A small sound classifier, trained from scratch: 26041 training examples.
Rows from block 7 of a small sound classifier, named by matrix and row number. Rows with one number within an expert belong to one neuron, the router's apart. Each number is 128 + 32 x the weight over its row's rms, rounded and kept within 0 to 255. All counts start at 0. Numbers have three digits each. After the name is the row's rms in percent of the matrix's.
Before each expert's rows are labels from the 100 clips, of 14976, where the router gives the expert most weight on average: "peak on" is the class under the peak. Only what is clearly more common there than usual is listed. The data: melodies that start on their tonic, played by one synthesised instrument.
# router: slot weights (model.blocks.7.mlp.router.weight, 16x384, trained with AdamW), inputs 231-307
# gate: expert gate (model.blocks.7.mlp.gate, 8x96x384), inputs 231-307
# up: expert up (model.blocks.7.mlp.up, 8x96x384), inputs 231-307
# down: expert down (model.blocks.7.mlp.down, 8x384x96, transposed), outputs 231-307

# expert 4
peak on: C#4
router.8 096:149162090162119181146138092145095154151109138151113126153118134129120170127140150204102074135061182102104180136109101177137091129137126148106128126127149108078144156154100162089139141137095154080130143097136119165085132150152137160
router.9 093:210138122162100168145162118111122147132165116098092135122108129104147176114118168200087064119096160160134140134123071203119111123174141167110126172095157112083161118156118141129137161106129126112130142135155108175128122172177147151
gate.0 086:151145149128136124128130147129162127124128071130145118123145164120124133048141135129128128126126109114032161114179161076136125128126003131099128125087128123160128131134123128123153125148128116210129129129118123118161128121129139119
up.0 079:162000131171139124129134112127034128127129171137134062129113144127127131255136128132131127108139141215154128114134142160134112128130255128124098136127141127142132131123124140140126124107118188255128123061137128117212132129128094128
down.0 024:126133000137136131127129122134128170127123128124123128146122129129081132122110123128111119123129012128154122137136081130129119127131124124110160128076128128125131129127134134136118128137131134124128127119139126107127126110137131133
gate.1 109:117108090105127125128128131122156121168129115118129129129103124129129128164131139130127136128124162131118123125123120105132125160123113140142104128162131130126125128128148122147126126127129115138123149123121128116027131127128131133
up.1 051:113094092107128096127161125127127114197128113132139109133086135128134128170104135129128150135106200121122123144139169066129127170129096152149076126146128138116128128128171119140119121126129111232118151078112131107087130128147147155
down.1 028:113160105126139115125055251122127140127127070127125140107150147072108105103000151138102162143107168155134149136124103115128113103135090190137174127170132027102124139128126128176106129174144089158122255088156126131131097126127101107
gate.2 087:117091125125123126113127127127116127120126135125152033131122151124128128030128131128135157137131128066105127137115244234124127127126123127128159120124133131142128124131128124133134125121130129036127099096118128150097126130131151125
up.2 095:135162128124129129129129131128141129140136125137120167128128134138127128179106128129128128121139133185146128125047127108120126136132106131129113135136118131140127134129128128127128128014135127192128133075115129110255128128130138132
down.2 054:135144189114135117114064132132130125157125131114139127052181185123185137074088125087127122129205211127112127139192111005131134116132144149126255124122126115127072143139108105195127069175167131120123159129163041130141125130131111155
gate.3 098:112178115098161129125128128121119127124127076159130231114128180111118127098156128116130128121172128159069117107145028151112126127154048131125155135124128134184108134134129127167167125142131092152128137119121128094255129056126130128
up.3 086:152097154118128136128128125124109128142128073137198123124128172117115128152183126129128128116186129166076127127136074135111129127191050128122116129136129132170125128131117128161133120121127121011128160127126128105230101117123132128
down.3 045:226133146123144124128123129202132130127142120204130130130118128117128128128138121124117124118137237132161128140131134129118128129133121131127128128126130129120138131128177117128135112177126178133122126128128118130132131115128220105
gate.4 123:129156126115128124129129133134156128135129165138151170129125133134128127145089134128128127126126125156106075097129128104163127154136228133145119128146130130255128130128118130119133128127128131190128129170128123121000128127135136127
up.4 068:123044130144119146128132125114117136128127068119004058131128133126131140078188119132129128129128182042152133161125100130063133105105051115112083126110127135101128126128182127103120134131136123057128141046126134129255128127123255128
down.4 037:149108133119115098133112146131128181108146047079093131129153109089106122147130143168098134128164158106134148132125122140131121141139122164216122130096154128154138146157132122099000206126127112132135123120217123141140141091164142132
gate.5 055:067213115114149151129129143124181129137125121127145091115128121100132122074124123142127144120145153179128155085047126214117117186129198115128113144109134145156125128131113124159110125121162127000129122067134125146133127127118169128
up.5 051:084058102134133120161129140124175125144128120131133198128124122129148120041101130131128117121133132194178127129071071179127041109161129124090118129123136141188127111134214131128191116084128103072127051202129154123203108184121174165
down.5 034:128099074129128128000128128128172128128128128128128128128128083128192128128128128013128128128128128128128128128128128046128128128153128128128128128131063128128128128113128128128128128129128128128124128127128128154128254215128128128
gate.6 084:131155151117128121128127101128174129137137094123122074128112000130131132058126132134128131136129136120113071150169105126138124135119018119137132116187134133118151127124146129178130130122112129000129126234144133124162128128121122125
up.6 075:127076126121121128126142134140182131197129114129050177122125032127138128094122131130129132135127150027113074129040046167146126133136090128127124134114140139119128127125138125166048132174133116055128185059129129113104125131138137129
down.6 042:134124142128128129124126113174125097136112152126127128128129047148128126119141119138231125128128126132123116190128123051136152143151142125130121124130090128127130126119127129127136129128133127089127116138127131123128126143125119141
gate.7 155:138136131120147132127117128134134133112128127141128141128129126131128128126148117128125129123125128127113096106130098126146128126169146128118109139136128129120117130128137130123129133155128136166128146133137128132163136126137154123
up.7 103:126129133102146128120114129130109131127126119135127167127129147127128126138174100128113129118126128108132135087146255120152133126133157132093108139129125127167108131126130128151127128177122113180127124135135131136130139129133000129
down.7 158:075174105171121170077130082108194163170177094149115059115110145201093113120076164179179096125064130125109126128180135067068126067128128103136080170146135139180087148114116135134133091041121131068063105118085140144108142122100114127
gate.8 086:134221130157125128142138098150183128130128102127171118128144156128127149107140128128130135126137139133132138193106158163130107128127061128115134126125107128147128128128128129129129128119128136074128135084126129121000128122128094127
up.8 066:082101128127153041111101135131111125113127128135093134128144065101128128056084140129128117127117081121133125116229118127136144118094182128115143128113128127096160118128125126130118127211116108061128099128100128132173154128126108124
down.8 033:042095129142098131123135091168134115098131212171130125126039109129136129152113128107134082127128132118126085125135167130144135133143206128044092128123129182130132128137131114119166099127139146078115107118125125126126124128096156128
gate.9 118:135175125132127115134128138136122123129128143138081130126128063127125116177127132126128122124121131142133110130130119128207124118129144139140110147122127125113128128129124131110087128143124123182128135119138128124096128128128104128
up.9 053:129181129094132122113116151124141126142128142169152133117121094110117117128000114101128126124123123223166153081183093138200134130160147150148109150107121123086128129129097128154110128129119101199129132134128127084255129123156109127
down.9 015:116161128115128086124114128114131108097102154128121128125135249123188145087126125121122097120089128207128148112096130113134149100131124115128129147125085149124140134128164077126178128161131114126053141146156133127136118134152115129
gate.10 097:182131133127127136129122139129123155145127138123111093128136139136128127138179144124133119130129128137151126127124106043123142126131189117134131130119127132084137129128144135127131133082126134064130121136132126140241129128135143119
up.10 077:090152128204128142127128096128177129133128116095121203124126128128128128107086126134130127129127143135128144124065133116136120143126040138136128122089137126163126128122128114137121128083152124168128136127114128124000126130140047150
down.10 078:126136159124128107131128153119135134133139121158129125113042119064142128121120131130122119121160174130155164127138110123102132129165110132131136125013148092124203163125126089108128113165121190151119141098145126146122120209082139131
gate.11 139:129181137108123127132132139131071129116129016126115051118117178129116132005170133129133136129132152023151144126136107255130132127138000128135117130121129120115124129136126139116127131114130126000128135128131115123255128128129185121
up.11 137:130094127151129122128122123128168128128129252128116255129142082122134122255101129125128124122125130150115116138107180001131130121119255128128120127131128130117135127119127128129127128128124130255128134114122138140056128127126080128
down.11 134:043113096128133128031130139130091140136104144125124054113122153112143149083127127123126137157103128143128172128118094145118109116135136249092145145129113129201139183166139140136116129152219117126149113130152151155125121141107121112
gate.12 107:130126138136138132131124131128255128129128129132139000128116147118132128128098136146127125118129129128137142130155126125098111153130138128130135128109129137086163125128122128119127124110111167133128113120118128117172143125102126128
up.12 095:128222139100133131130115136128165128128133038130117098128114137124131128172103136130130128128132119107136177120117115122096128203130031135136129124123129134100145128128129128133124130118099133156128130114129120123255143118119160128
down.12 131:088161147127179141116122095148124106152113148121094065143117145161138182126132122168121140077060130166130133079219037158107123144137136071185081146158102148161114141109167124126134132127110121193128124141107137085134119107151123136
gate.13 125:121171120119141128122122156129110130124128130129067086127133132128129128134115128131128129129143144102129031123049107128127138118126086124128131122115121139129127125129146128128128131120139131114128114097128125147000135122126067127
up.13 042:130181160169028129139140089131152136121128151110116097136087232131130128226118136122135126150117128124132140140202176073130107134107217121145135137137161089120137128115107130148143132139078155172131168128128133086135127156105137130
down.13 013:123125125137156154107125086141128092197117104177110128096130147161094131099073113159110125097085118129076067133144063135053083143128128118148131128065117130104115129128093128097123158150163139152184134207147143123126128120113162128
gate.14 070:152126128124116128117129120137092129121125138132128094131133159124125121110127092127121132120132070084111100097059119143140180144157110127129131132020122123154111137128137125134130135135166175111125124128115132167000127148128066136
up.14 148:130255126124129131128127128128101128133128106127127110129118113132128128136122127128128128127135132147150126128124125070120123129127109128128135124134120128121125128123126128121129128181108118036128125114137127122255128109129088128
down.14 135:121154127117141124221120149120128139123134112110109149132181173121128056114148172122142112103138130167129152112255126125101152121119132151106155073123136102165118058134104127117079132047106164157138135130144132116114118090171127124
gate.15 222:126116127122128126123128127126126128119128131148115129129131088128128128122132124128128128128130127097131094100128000123128128125134118128125130128129128125154128128128128126089128126194143128131128130142124132127112128128130123143
up.15 173:126115127122128125123128130126126127117128131151111128129131120128128128119133124128128128128130128093132085106128019121129128125136107128124131128128128125164128128128128126091128125160149130132128131141123132126094128128130123130
down.15 201:137157147108102098153125127102142159083133075105149094145126121129120125123130130141126127136138126094145078129128150029137045146129126123128111136123123130150127083146122097137128147132132131124130126105201180145160197119129122126
gate.16 083:103144117112133155127129128128168131158124161107161133128113185140128129128117126129128138132116134116124120087071062105164109134150153130141135128127128152125096129129128121126132129162144121123128108134107117120000115127139159128
up.16 077:089112128064122117127127125139183128129111103081107245127122085164135128135121120128128128132082125099125112107119081235154114123122092128128149128127126129109125126127131127124135154151124123137128111188128127134139127129128182127
down.16 035:000175124187132125131122168115129139145147144112146149160122124183122127130144128112127128107130255151153154132085130122102170120129126128107133125130144128148136134125157106134133019129027141115057113113123135122126103119124126105

# expert 1
peak on: C#4; C#5
router.2 110:150142116137150166189165125119108133120146133099117126150129150123151158150134164163122076136083167105083163152137085167144085112187108144141155159110161155097183148128113189130139144157095137104128164092134119197087149164143143155
router.3 103:136150149127122127178142112064127151103137172133142091124124153079109118117131155179115063145109154153100139139160038165191085141149147111120155115082126156115147170119130137104151148182096149086122179103146135167099140166152139171
gate.0 153:127140123122128132129128121128029128130128123134130088131145139129128128117124123130128128125134131153135115087128143114124127127128140128128123125128125131255126128128133129129125123134143124147128135128130128130135128127128086128
up.0 160:127140123124128133129128122128066128128128123133135085130139144128129128117125124129128128126133131153134118101128138112124127128128132128129126127128126130198126128128131128129126124132140125255128133128131128130130128128128133128
down.0 206:149171129065125106108107129111107128098126096118166097127200124137098169151078152134130119112099142113181101134089169114143135137164127118089143124116099100133123132152122119128125131146121125178116095128190147132148179108145130169
gate.1 039:101125128135128126128125147128132128107128128132099098128128137128125128129174120124123127131125130094163101126124108128119137128126122128141134128128128128165126127128141124127128141134120136078128167160128118142255135121121126127
up.1 070:113125129145128117128128145128136128117128119129100127124134141125128125087141122128123121128128132119173117109121096124127130128132125128128131131128128127190122128125130128131095128132127128122128164128128128140236128129128119128
down.1 044:133128131129127141131149126121133134128146128128127133134128128128129127117134128223136121155137135120128127119132124133140123132115128128076118128093133145145125114132126131128128129080087128132138131130114138135120130134133131135
gate.2 053:127096132127128116127122152127118128134128122131125170128126196128141128114117128128128128127121013128119157112113140141152130137141147128138139128125129128255128126128116127130129129147129134255128126132128124122000128130129073128
up.2 037:129144128114128123127128179127121128127129132134124129128119157127138128108114130129128128128125024126124138115116129132128133147157143128170123128127130128204126128128105128126129126128116132205128127132127128115000128135132255128
down.2 022:128128128128128128128128128128128128128128128128128128128128128128128128126128129202128127128128022128128128128128128128128128128128128128128128127128128128128128128128127127128129128042128128127128128128128128128128128128128128128
gate.3 107:114016128222129136132129137128162128143130143145122063128128121127128129133148143127132132124124121108131127134130141128123133128125136129126124128125129124132128128133087128128124126127110133062128120119128127126142129128125116117
up.3 089:114083128155128135132130142129255128144128137137122074128128125126128128124158146127133133119123124098129122134133141128128131128128135129125122128127130125129128128133097128130122126132105132094129118116128128126159128128126117127
down.3 080:126133136134133131133116123128166128136126192131133060117033126145064128138133130178021125132132128128123047129137122126128125136127125132130127134128133131139124130124130133133127141125128140133128128126118129127128124114126135132
gate.4 046:134116128116128130128129122129160128129127196120157131128109127129127128097161127130128126131145179140132101138125129151127128126128163120107121123124129122126151127128131133095134128015143121115128105128122133128166128128128007126
up.4 040:138109127128131126128128165133180128127128120122128134128128117128128128134161127128128128129119127128129070166140132129110128128128122126120128123127128119090140128128129129123123128035129127094128108105128128128181128128128163126
down.4 067:128127127097128197101128130128129128128127203128128128128128193133130148129163128108128159128130255125106128128121125128146129047084133130122128134128126128125128128131128255203127128131128128130129111132129115129128127128127128100
gate.5 182:123125128123125128129129124128123128131128128128133127129133149125129128119128128129126128128130134121102124128128141128114128129138113128128133127136128128149122128128124127130128127123126126134128128131126130128112128131131119128
up.5 086:126118126130121124125128106128113126127128130128128177133137142120128128121130129128126127126128077116095099108145135112130128128128130129127130127132128128155115132126129125120129127128126128195127143149123135129000128129138118127
down.5 129:126133125118133154109121122233124104135122104126091109124129141118140172078129121131175118122070161144130125144156123150131150104124127070111178115128088096128132126111170127068083000122147128106128126122166194128114127082132143010
gate.6 047:127232127129128128123122162130134127110123080120140124128129000126128126135145124128128121141102121067116130125141127141124135128128085128129129126133128127179126127128128128128129128146132129067128121093122124128129128129126137123
up.6 034:116130128128128128128128129126113128129128148130183061128093251133128128129078112128128139128131127145079124128114112125128128130130131128128106119129131128136129128128117128114155128141152127172128125131129127127202128138131246126
down.6 006:128128128128128128128128128128128128128128128128128128128255128128128128128128128128128128128128128128128128128128128128128128128128128128128128128128128128128128128128128128128128128128128128128128128128128128128128128128128128128
gate.7 117:135125128129128132129127127132129128123125136125113151128122123126123128171126127127128131123126142123133130125121120107136132125127118127115127128136128129115128124128129125130131128136129134208128139129126125131000129131131127133
up.7 107:128130128130128126128128128123125128134130118132141110129133142130132128088128129128128125131133113139122125130136143127121123133128136128142129128122128127145132132128128130127125128120126123072128118127130131125255127126126128125
down.7 199:138121133128124053143128145143145091125112154134105122131060148141150153107061073152131135135022201231138147095189137070113130135133122122128114122128114108167157140126241139121136133130161126116105152093121139119130125119113124088
gate.8 048:123106132133128128146132163143127128127127136128135183128101099136131128150141138119129129115129106121115255124094093150163126138107149128140129127127134129255153125128128128045135135134129195058128131171148131123109128128128123133
up.8 046:126220126133137142133130116129152128128128132128148117129110114128128130128110133128131121132135128151107143134116132111128146150116162128129129125128126130196135128133128130176134127117128147000128096171128130115125128126124255128
down.8 031:128128128128128130128126108127128128129126128124128132133131128130125129126128128125127128126126128128128125135128128129255131128125127128121127128128128126128128127124128128128129128125128128128126235124128128123123128129129121131
gate.9 054:120125128089128146121128129129124128112128151128120150128129103129128128137255127128128128135128128132122124161098107128128132141130166128130138128116128128086128128129128128164129128117132128129128128125123128124255128123129013128
up.9 098:128146128128129124128128129128181129125128128130115061128132108128127128128128128131128127122134131128159124139128123128134125128128121128123126128130128128128128127128101128139126128124127129105128124129129128127144128130128255130
down.9 008:128128119128128128128128128128128128128131128128128128128128128128128132128132128115127128128126128130128128128128128121128128128128128128125128128128132128128128128128155126127128125128128128127126128128129128128128128128128128128
gate.10 079:126255127125155122140128147124138128110128148128131120128128129127129128166132122128128128120128136134145117114128124112126130114124159125124115128130130130106133128128128128164128127155132127105128128135123128129000128138126214129
up.10 069:131000128133106131115128100129124128156128123128127167129127124128127128109121131128128128127128126130105127147128136149134125144128120130130133127128125128195121128128128125116129128100129133133128128126126128127145128128130037128
down.10 026:129135118127134119129121132220128043128128096129113128124166139121000134129172093128000135148121115134134135137128123110118141125147126126124137110131141185125184131128156121126099124139130135151000099151181125136130133133136128128
gate.11 037:128104145122127154115121082128129125133129121128154109128050112128132128117127076128128123149160085179121170128144098147131123145128124128144130131112145124000128129134121128143136128103130127233126124112128131124000124121128136128
up.11 072:128135137129126137126124125129218128122128122128132124128120118129128129128139117125128124138133151150127128140134119130133125131128126128131128128128132128133129128130131128177128124128133125063128148133132128130041128128127244128
down.11 018:128128128128128128128128128128128128128128128128128128128128128128128128128128128128128128128128128128116128128128128128128128128128128128128128128128128128128128128128128128128128128128128128128128128128128128128128128128128128128
gate.13 035:125174108086146107117115129115126122140128113139129147128111128128125128098112119128135127173115074160118136149128108128128128131239156118199165128120131138068129130128114121128128128158112127098128095124132122121165127124126184128
up.13 063:128150131141128137128132118129130129118128148127131196128130138128128129130100133128128128111128133130135121130131150126124132128136150130127102128125128126144131131131128128128128128123128132151128131135128130126019128128128114117
down.13 034:128128034129128128127128128127128128127118128128129130140128128131255128128128128128130128128128128128128128128128130128129127133128128128128128127128255127128135118128128141128131191128060128128127128127126128128128129127128128128
gate.14 052:124107135199127128132128143123161128100130114133110047123150045110123128015198124125128128116142128122191131141152123134122117112128071127114128129128118109159128129129134128130129126147121116000128136112122123127255128129128136130
up.14 093:126121128127128116128128124128128128125128121128125173127136111128126125077134125128127124136124141119139123127135088118128129127135124128128128136136129117215124128122128128128122128142132128113128153127129128134255128131129113130
down.14 041:143137130106125146139137122104144172130136094159074120129110164121131129142140136134095087155127130042156124116120117093123119137128151128114129133120142135120116116132118127123128130093104120122147145141175140147129128145159139184
gate.15 055:128124128137128131128128126123081128130133174129133144133117255124128128120072128128135126148128128070131111125144139156128129129128174128139141128181128128128128128128128128124115128131131145000128126125133128132046128129128255128
up.15 046:123100131147128126130128128129115128130138138129125155128119117128128128133082126128128123128134118076137092170183128164127128130130155128128127127171128126122128128128127128115123128126129147000128128125128129129056128133128179128
down.15 022:128128128128128128128128128128128128128128128128128128128128128128128128128128128128128128128128128128128128128128128128128128128128000128128128128128128128128128128128128128129128128128128128128128128128128128128128128128128128128
gate.17 041:172175153138130147129128073118220128141128112129148127130101014130128128132079112134131134128127129174121137128153176255140131136126191128127049128146128133196144128134148129000124128071152213031128128128139131125123128127128157124
up.17 039:178208146138128146129128063120255128154128116130151095130109109130128128130061102132130136128135147141125128126152170196125136132128173128128073128133128131131132128128143134000128128117156191130128174132137129126053128125129157128
down.17 019:128128128128013128128128128128128128127128132128128128128128128128128121128119128128130154128128128128128128127129128128128128128126128128128127128128128128128128125128125128128134128124128127128128128128126129128128128128128128128
gate.18 057:136128135148112102136128138131120128128128128127124147128157170128128128124131130151127128109128129091135091117233160106137121128134104128089128131133126126140135128128130128134128128129128128164128124119128128140152128129128142133
up.18 045:129184132146128128131128128129174128128128128128123134128139255121128128134106128145128128110181116102154109121144122074146128128148113128126128133131126125127128128128129128136128128129128132179128106099128129143205128129128128131
down.18 011:128128128128127128255128128128128128128128128128128128128128128128255128128128128128128128128128128128128128128128128128128127128128128128129128132135128128128128128128128128128128128128126128128128128128128128128128128128128128128

# expert 0
peak on: no note
router.0 098:116100136062102141102119118140138151186124103141104117148190106112137149140065126091092193127141103097171131095090177127144112143138091112096148078151140124108175136144126079150095153108126135032179077163131076098141140107112157102
router.1 137:137080157095128091082129142121118138163129142106102083105174112155136118121066114126129184122120057110149066084075184115135133183087134121096129057133110130086155153167076105133102112083132114057141095124101104131187099111063123136
gate.0 128:126142123133127130125127129128133114122130137130114197128104122127128125146131120127127139127124125137139128119137137128070130129126128119129127131111127126131128135122119124144126127128119129116127130195123129134000128137128129132
up.0 119:139122131128127123129131130132147126129135138113127105126130150128121128125127136125128142128125134125128128106097014125227131126124126129127134128156128130122127125132135130120128129126128130255128130029130131137197128126129255128
down.0 112:145100139092107096115211133107128127079136128129129134097191125044107111133123169115128149116139124212139122124124146000149175248138124144107126133127144119120126128117124132116124096088120124179144138085112143126122130102116173109
gate.1 083:130155140128127123129128129139255131113129125135124111128139115123116129073109128123128132124131128126134129202165125123128130155123069162126132128130139141137127134126128117131129128121138105110128129148127115143038129129123009127
up.1 089:172135127130126125127130127108166130104128128134127200128132118115103128117122131148127129127121121118129134218152135137141129144127115130127129129127134132174132127148118120105129128124128139220127135145128125141072129129128000117
down.1 109:068245116105127139156210159114117152091128132169101128125128134068164132151135170127128111120131088128129125108126137140141140099218127094128117142098128083109134186139133138125107218122103086104126130121144138103122091154143116103
gate.2 103:101142126124130120125127126125154129126125127126129120125117084140128124127060130128128128132128123130176128127141134169141127127124128139137128129157128128255113128127133128128138128120128135142128125239126125123000129129128122127
up.2 119:120119128135125128136129126131108127117131126124146149128139128129128128111163128130127117128129128125104134128170237238142129128127115138127126121127126130120134128137127127123125128129123128000128136145130130129000126128125255127
down.2 103:150131119224130164064130144129146110137111139150088131111089117158123101123164123113114108122131154116148121113152136119134160141126128118131106145189123112230134126069116121147198112128123168111101128099130105160011126136048082080
gate.3 072:164134135137128124128128153132197134117128126129124193129140128095125127111127122139129140129117134134127131128146022127129133147149142121155136137134117122130147120144111128127125129120128127000128129074127116133109125130124156131
up.3 064:116109127120129139128130122127103121139130135110129102127118136140132129140125128115121112125126128129133119130149134096124128116125123137114126119104124135141106139118159128164130127135128122218128132137128139089163132114133005128
down.3 074:124089081135126138134072122131118128156096113124139137183132123157126127140138133110117129140137130072049127136151128135130114165145128152119093137144093151028128135123121122116179068135146131128107141135136118089128104120133134150
gate.4 102:157128127133125128127128121137255129122127130116144155129118113127127132113129128126128121129140120128098128127121153127134131130130138138138129125106127128125129129127128127128127130136129141154129120124128133120129128131137168125
up.4 075:134077131114129129123127099133015128125128129146112034136126184128132120181101133125129147130137134126125123130106089124129121130129144125128125128127141095097137146112128132138126128135123130219129137131128121145000130126134091150
down.4 094:207123140133126119125108095130126126100089093129163212144105130103125118164090206214100134123136231125134175208133136138052142142053096234127113166111130103122104126154130142125126139116176076144089120092117127124074120117119143030
gate.5 102:137172128125158131127128142127004130125128122143118056129128175126123129155145129128126173130136121128121118128047082062113130128132129128132129129130127127111127130128119128127117128128124130150128135143135121126098128123128206128
up.5 141:123150130120126135131129129138124124127128123117112214127131106128128128152137129126132125128127132132128138123191140172136128127127128128172128128128123128149142128131123128085128128129134124133128131128129128129129128129128161129
down.5 131:128131126207127128142182097124128140139161126163137111125130127083099150122132124138127144127114130129117136131099092228128133148144147089125146182124134123125124139124142162122132136102119114127094127081042127173165157144129076085
gate.6 087:081107131127142128124124127115112123125122132132126159125126135119129128108078128128131152128117118130162135128153181090127128124127089118126130127171126128124129126121122127122128129131131112128124128160123129126129129116145255123
up.6 081:180185148132120128133130135138144128138128124099125206127129126147131128177167129128128126126146142124134117123109109083132131134129124118128127129127129131136127128128119128119129131126129131086131126031134130089251128129128161129
down.6 093:093075137182125109126112126127119165120211134123127090128075128133115055107119116129121126114195125128135118130124143155221123174135137127115141127128129164112077125145124092106147186179151145118129183097126134084100060115130124126
gate.7 073:104106124123133139128128129112112127128133129131123028132133137123124128139095127129128147128115137137166150159132043238059136135133113118135136128123127131136129121128131129148120128128137127147126108142109126128044128126134255129
up.7 064:129123096122128130128127128123147126129128127128131000129128190134128128132073128118128134134122138150151162174125114166086144138124104121132145129132131125205121126128132111143128128128131128121124106121107126182057127126139127134
down.7 069:114127103138139151130188127116125042116142128132159110101121211130088127134072140050195054128107112135153171184199128111163161127132193103061127009127133135162134133118118151139121127146249174159130085132126124150123092122129166130
gate.8 076:160158131130135128128129137135155132132128117171127142128131117133132128121133124141128123128128133127135135111115023029159129230135124123129127132110122129102131125125134135139127130127126125104128114072131131117172127127109117126
up.8 086:163156125139127132089131133127127130154129111137127153132120082128126128127137128132130059133104147128119142130104169118129126148125128118128143132120118131115128119129160129062129128118129125000128118108127118112146131128126000127
down.8 077:111162131130125132099127134128137136086126134145114000131096141139155128103126128128152133114169141129143135101123109130147114082224134109180134124057126120144129129129146121135129121124127177146097068141063132130128134121113073125
gate.9 072:131133138128122127128128125127096127147128124121075137128131111123136128138035125126128120128129101132128156123117136106144127085128122117137130140108123122000127127119102126076126129135136125005127116153124157134157131128128064126
up.9 056:152159125150128153128130128128161128121133143130202180106099145133123129162142128136127118128128138106089117133124179179099131135124133134130128134101127128124130127139128129191128131127117128096128130135146105118110127128128064128
down.9 074:121127106134054126088122112191118127131112149167122113127154071117129142160141128167154180156152132102131122090101136135113119135130127117140135125144162117153153145139110177126125139116205134136143134142122119133129249131131130149
gate.10 072:126129114112122134128128124129154142114125128124184144134117048134135128125162132121125038135105139129139126215115117145101128128132057140129141130094128127146129132126153128103121143111128137202128132128134130128004128127137123128
up.10 061:129104143128123121129127128123155123169130137122175155126196139111124133122120129132135157128139127126125145105189048163115127140121128121128120128140148125138125115123133128151162128128128126255128128128130124129000128108128099127
down.10 075:136120148132143133131134136122115134164071117121111143120138147106125138133154153089033114106123084118122120127107127123057122139157128126127091000097116073125124138148107128081115131124131144027166196133159146137142116140064113137
gate.11 074:120061128141131128128128124121108128128128124138233133128142119120137127121130130128128101136127132137125129143147191200085133109128122123144118127128126128073127120120134128122131128116144137010129125101124132106137131131127142128
up.11 067:128119135130143103133130138114178122133122129144130218130143108124129127093124129129133128129120133127111152127181128099127136110126117124146131107122125128038128125128125131116123128123137128156125136118100130133255131128128205130
down.11 093:113058060116126120134126130119232129115177105096134157171080132141137136144069131108099125113121124165144124170166161129145071134058074146128145104080138129110137124150128135150110093076134136131165117125116133103125120132128094166
gate.12 100:142127128127129118129129129113127121129127128124128059127129109140129128134190131131128128123121133099109129152131103121131128128118118128125108131129132128130109128119118127131139127125128128000124135167128114128255128129120078130
up.12 099:113133127130125140127129125147113129119131128134144166134125156128126129129104123121128125129131129131151120126133142129129128132143184124124127127128128128074128127128132129157126128130126133255129129113127144126045128127137152127
down.12 121:221129136150079141175101123141133124133147133110118168151123214088117164108131150154134150105127199079140140151169137183114136103131169136131128126121177151133102122145115136138039123185106108115122100133119125181074140101102059104
gate.13 099:128119112139128127128128130129038123139128127131126110129125125133129128200129128128128139128137137104137131136131134112134128126129133129136128121129128127063124129119138128126117128127130124000128163111128136127255128128127222129
up.13 070:150116121138128133128135128132136125153128117133151178139126016129156123175172124123132122119109142131168129098134140148129125113128125095126127128121106128129121089128130129107126129118135118218128133144130146126063129159127000131
down.13 084:148109137072155143181154157127089198083125135149126121058061129128132111141141145131119118128070100015081090200124103146117101117142130095118140123134106124112132176161139127113141193111129150139086119104148165074097067148035112164
gate.14 133:128171122118129107132131118132147126130128132128088186123133138160129128127108129137130150128131130126133128128182053135136127090127128129127124137116154128147128128128126131123123128127128129000127126215130129127032128127124147130
up.14 134:131097128130128145127125139124203130125130130116194043133126124082127130116144127119128126121126133143126128178100116102121130134135138132129104123128093128137128128127137128159145124129128129131128135054126126128255129134128191125
down.14 128:152141132112129129137154100122063157145116147130102113130169119125121185134121119128114089133094150150175062124080144119135125137044009172137062101138126168128106124138131066080090126129119168128115200156196143141220157134124175090
gate.15 097:128127132129127130130129128129131127127129139130126127115127121131121129114124127127133123132129125125096126125107094181127133134126129118126129133130173129156126128128125141122128134130133121000128130102129133118123130131133173131
up.15 107:068139129128128130125124128126122130133130122118123116129124141128132128129123126130124125128128129144155131133086171118129125121119131134131129123126086129078127128128137116128128123121126127123129124141122132136159126128128111128
down.15 110:163128123094113022125121187167115166144125140113058187109117088047136118155128149119117132063156212130129127227138080112138156073144129127222117131137153200197115138157120152149142131148111104111210147119169152146110126134121113127
gate.16 113:088128097130126121128128132129255131128128125127114162126130125136129127070123133134129110123129116125121128135115045122135126131125124116133124130139127128135127128121121137133128131128134125070129127135131128122138128130129130130
up.16 113:109145103130124124127129126125255130121129128126127131123135124136127126098119132133128096128129132131130127132103145176134131130127110123139129126130101134122134129126129130120128132123135123000130129126118129126255128127129131130
down.16 104:176101121078135121173127136133122131101111127149123159098184130169072111147147168122132145157128118150135125089135099114082125136158142152135251125021135126142130122129173107112131124115130138122127132117175132132161070148137139123